Weights of a small multi-label image tagger.
Model: 1.87M parameters, 64-pixel images, arch inception, norm batchnorm, activation elu, depths [3, 6, 6], widths [128, 192, 288].
Training: muon at rate 0.039, 7000 steps, batches of 128.
Data: trained on cartoon faces, 4.4 epochs.
Rows from block 12 of a small multi-label image tagger, named by matrix and row number. Each number is 50 + 12 x the weight over its row's rms, rounded and kept within 0 to 99. All counts start at 0.
After each channel's rows are labels from the 100 images, of 14976, where the channel reaches its highest value: "patch colour" is the nearest of a few named colours to the mean colour under the peak; "top examples" is what is common among them. Only what is clearly more common there than usual is listed. The data: cartoon faces. In brackets: how many of the 100.
# r30: branch 2 reduce pointwise conv (model.blocks.12.r3.0.weight, 72x288x1x1), inputs 116-173

r30.16:74 50 50 50 50 28 18 50 50 22 50 50 07 50 50 28 50 50 50 50 46 39 78 50 50 50 50 75 50 50 50 29 29 66 50 70 50 50 50 50 50 50 50 50 71 50 50 50 50 50 21 27 50 50 50 50 50 25
patch colour: grey (68)
top examples: smiling (49); winking (48)

r30.41:83 57 50 50 29 50 50 50 50 50 50 50 50 50 50 50 50 50 50 50 50 50 50 50 75 66 50 50 50 50 50 82 24 50 50 50 85 50 50 34 23 50 50 50 28 50 50 50 50 19 47 36 25 23 50 50 50 50
patch colour: grey (70)
top examples: looking left (83); winking (30); top hat (28)

r30.46:50 50 71 56 50 37 50 50 50 29 50 50 50 50 50 50 36 07 14 50 50 50 30 70 50 82 31 50 50 50 54 50 67 50 50 50 50 35 50 50 18 50 59 50 50 32 50 50 40 50 35 50 50 50 50 50 81 50
patch colour: pink (31)
top examples: winking (95)

r30.40:31 50 50 50 50 50 50 50 50 43 50 50 50 50 50 50 71 50 50 50 50 50 67 50 50 50 73 50 50 50 22 50 50 50 50 50 50 50 50 27 50 50 35 50 50 24 71 50 50 63 50 50 50 50 50 50 50 50
patch colour: grey (76)
top examples: moustache (90); laughing (44)

r30.50:13 50 50 50 50 50 65 23 50 31 35 50 50 50 50 50 50 50 35 50 50 50 50 50 50 50 50 73 25 37 73 50 67 50 33 50 50 50 50 25 50 50 38 50 50 50 24 50 50 50 50 50 50 50 18 50 50 50
patch colour: grey (66)
top examples: hat: no hat (97); a mohawk (94); grey hair (50); hair colour: white (27)

r30.49:50 69 50 50 50 50 50 50 70 63 35 62 59 50 50 50 64 50 68 50 50 50 50 67 50 50 50 28 50 50 50 50 25 50 50 50 50 50 50 34 50 50 50 50 50 50 19 50 50 43 50 49 50 50 50 50 50 50
patch colour: pink (55)
top examples: white hair (90); a mohawk (59)

r30.1:29 34 50 58 50 50 68 50 50 50 50 50 50 50 50 50 50 50 78 60 50 50 45 43 50 50 50 50 39 50 19 50 50 50 50 50 50 50 50 50 67 50 50 50 50 50 50 50 50 50 50 50 50 50 50 76 60 50
patch colour: brown (45)
top examples: a mohawk (100); grey hair (56); brown hair (37)

r30.15:50 50 50 43 78 50 50 50 50 50 50 50 50 59 50 76 44 52 36 50 30 57 50 23 50 42 50 77 50 50 45 50 62 26 50 50 31 50 50 50 53 40 50 50 50 37 50 50 50 50 50 50 50 50 50 50 68 43
patch colour: pink (52)
top examples: hat: no hat (91); a mohawk (75); white hair (73)

r30.5:80 40 50 50 50 50 61 50 50 31 50 50 13 50 66 50 50 43 50 50 50 50 50 29 64 22 50 33 75 50 50 50 88 50 65 50 50 50 50 50 32 50 50 50 50 50 40 50 79 29 63 21 26 50 50 59 50 50
patch colour: grey (72)
top examples: winking (57); long hair (48); cap (35)

r30.39:33 78 50 50 50 50 37 50 72 50 22 50 50 82 50 33 50 50 50 50 50 50 50 18 50 50 50 14 32 50 50 50 50 50 50 64 50 50 50 28 50 50 70 50 50 48 50 15 50 60 50 50 50 20 50 50 50 50
patch colour: grey (70)
top examples: angry (100)

r30.2:50 74 62 50 50 71 32 75 11 59 68 50 50 79 50 29 50 22 50 36 50 50 50 50 63 24 50 50 50 27 74 50 70 30 50 23 50 50 50 69 50 64 62 50 41 67 50 50 50 22 50 50 50 50 50 50 50 76
patch colour: grey (66)
top examples: looking right (100); winking (68)

r30.54:50 50 50 50 09 22 50 50 50 50 50 50 50 50 75 25 50 50 50 00 50 50 50 50 50 50 50 50 38 50 45 50 33 50 50 50 50 50 50 50 40 50 50 30 50 50 50 50 62 74 71 50 50 50 50 34 50 50
patch colour: pink (36)
top examples: earrings (46); sleepy (37); pink face (37); hair: long hair (35)

r30.62:50 71 50 33 50 36 50 63 50 50 50 50 50 50 50 50 50 82 50 50 50 50 50 50 50 19 50 76 50 50 50 50 31 50 50 24 50 59 50 50 50 50 50 50 35 50 50 50 50 49 50 50 50 50 50 50 50 81
patch colour: grey (82)
top examples: smiling (97); freckles (45); teal face (34)

r30.47:50 50 50 00 50 50 50 50 33 71 50 50 26 50 50 50 28 74 33 36 50 28 50 50 50 31 28 50 50 50 50 50 50 50 50 50 78 50 44 50 36 50 50 50 50 61 50 50 50 50 50 50 50 50 50 50 50 50
patch colour: orange (35)
top examples: freckles (74); sad (69); sunglasses (40); orange face (39)

r30.7:77 50 33 50 50 50 50 50 50 50 45 50 50 50 50 50 33 13 50 79 50 50 59 50 47 50 50 67 50 50 50 28 65 50 35 50 50 50 64 26 50 50 50 50 50 50 50 50 50 50 73 78 50 72 33 33 50 50
patch colour: grey (74)
top examples: surprised (100)

r30.48:72 56 83 45 50 50 50 50 50 13 50 50 84 50 32 75 34 50 69 50 50 50 50 73 50 50 19 50 71 50 50 50 50 50 50 50 74 06 36 50 50 50 50 50 77 50 50 50 17 50 50 71 50 50 65 50 50 71
patch colour: grey (69)
top examples: angry (47); freckles (45); surprised (43); hair: long hair (34)

r30.26:50 37 50 78 50 32 50 50 50 50 50 66 50 50 50 50 60 50 50 44 50 19 50 58 50 50 61 50 50 35 50 50 50 50 50 50 50 50 50 29 50 50 33 50 50 50 25 50 37 50 50 63 50 63 50 28 50 34
patch colour: cyan (29)
top examples: freckles (69); teal face (33)

r30.23:22 50 76 50 41 50 67 50 50 50 36 50 38 50 50 50 50 37 50 50 80 50 22 50 50 71 50 39 77 67 50 63 50 63 69 79 50 83 80 29 50 72 50 47 22 27 50 50 77 50 50 50 50 34 79 50 74 50
patch colour: orange (37)
top examples: winking (94); looking left (79); orange face (43)

r30.27:50 50 50 50 25 50 50 50 50 72 50 50 50 04 50 50 50 50 37 50 50 50 23 50 34 87 50 50 50 31 26 50 22 50 17 50 50 50 50 50 50 50 50 25 50 50 50 60 50 50 50 74 50 40 50 50 63 50
patch colour: cyan (25)
top examples: winking (85); freckles (57)

r30.30:52 50 50 50 50 50 50 50 50 50 50 50 50 50 50 73 50 50 50 99 50 69 50 50 50 50 50 50 77 50 50 50 50 50 50 50 78 50 50 31 23 50 50 71 50 62 32 50 50 32 72 50 50 50 50 50 50 50
patch colour: pink (29)
top examples: freckles (99); pink face (36)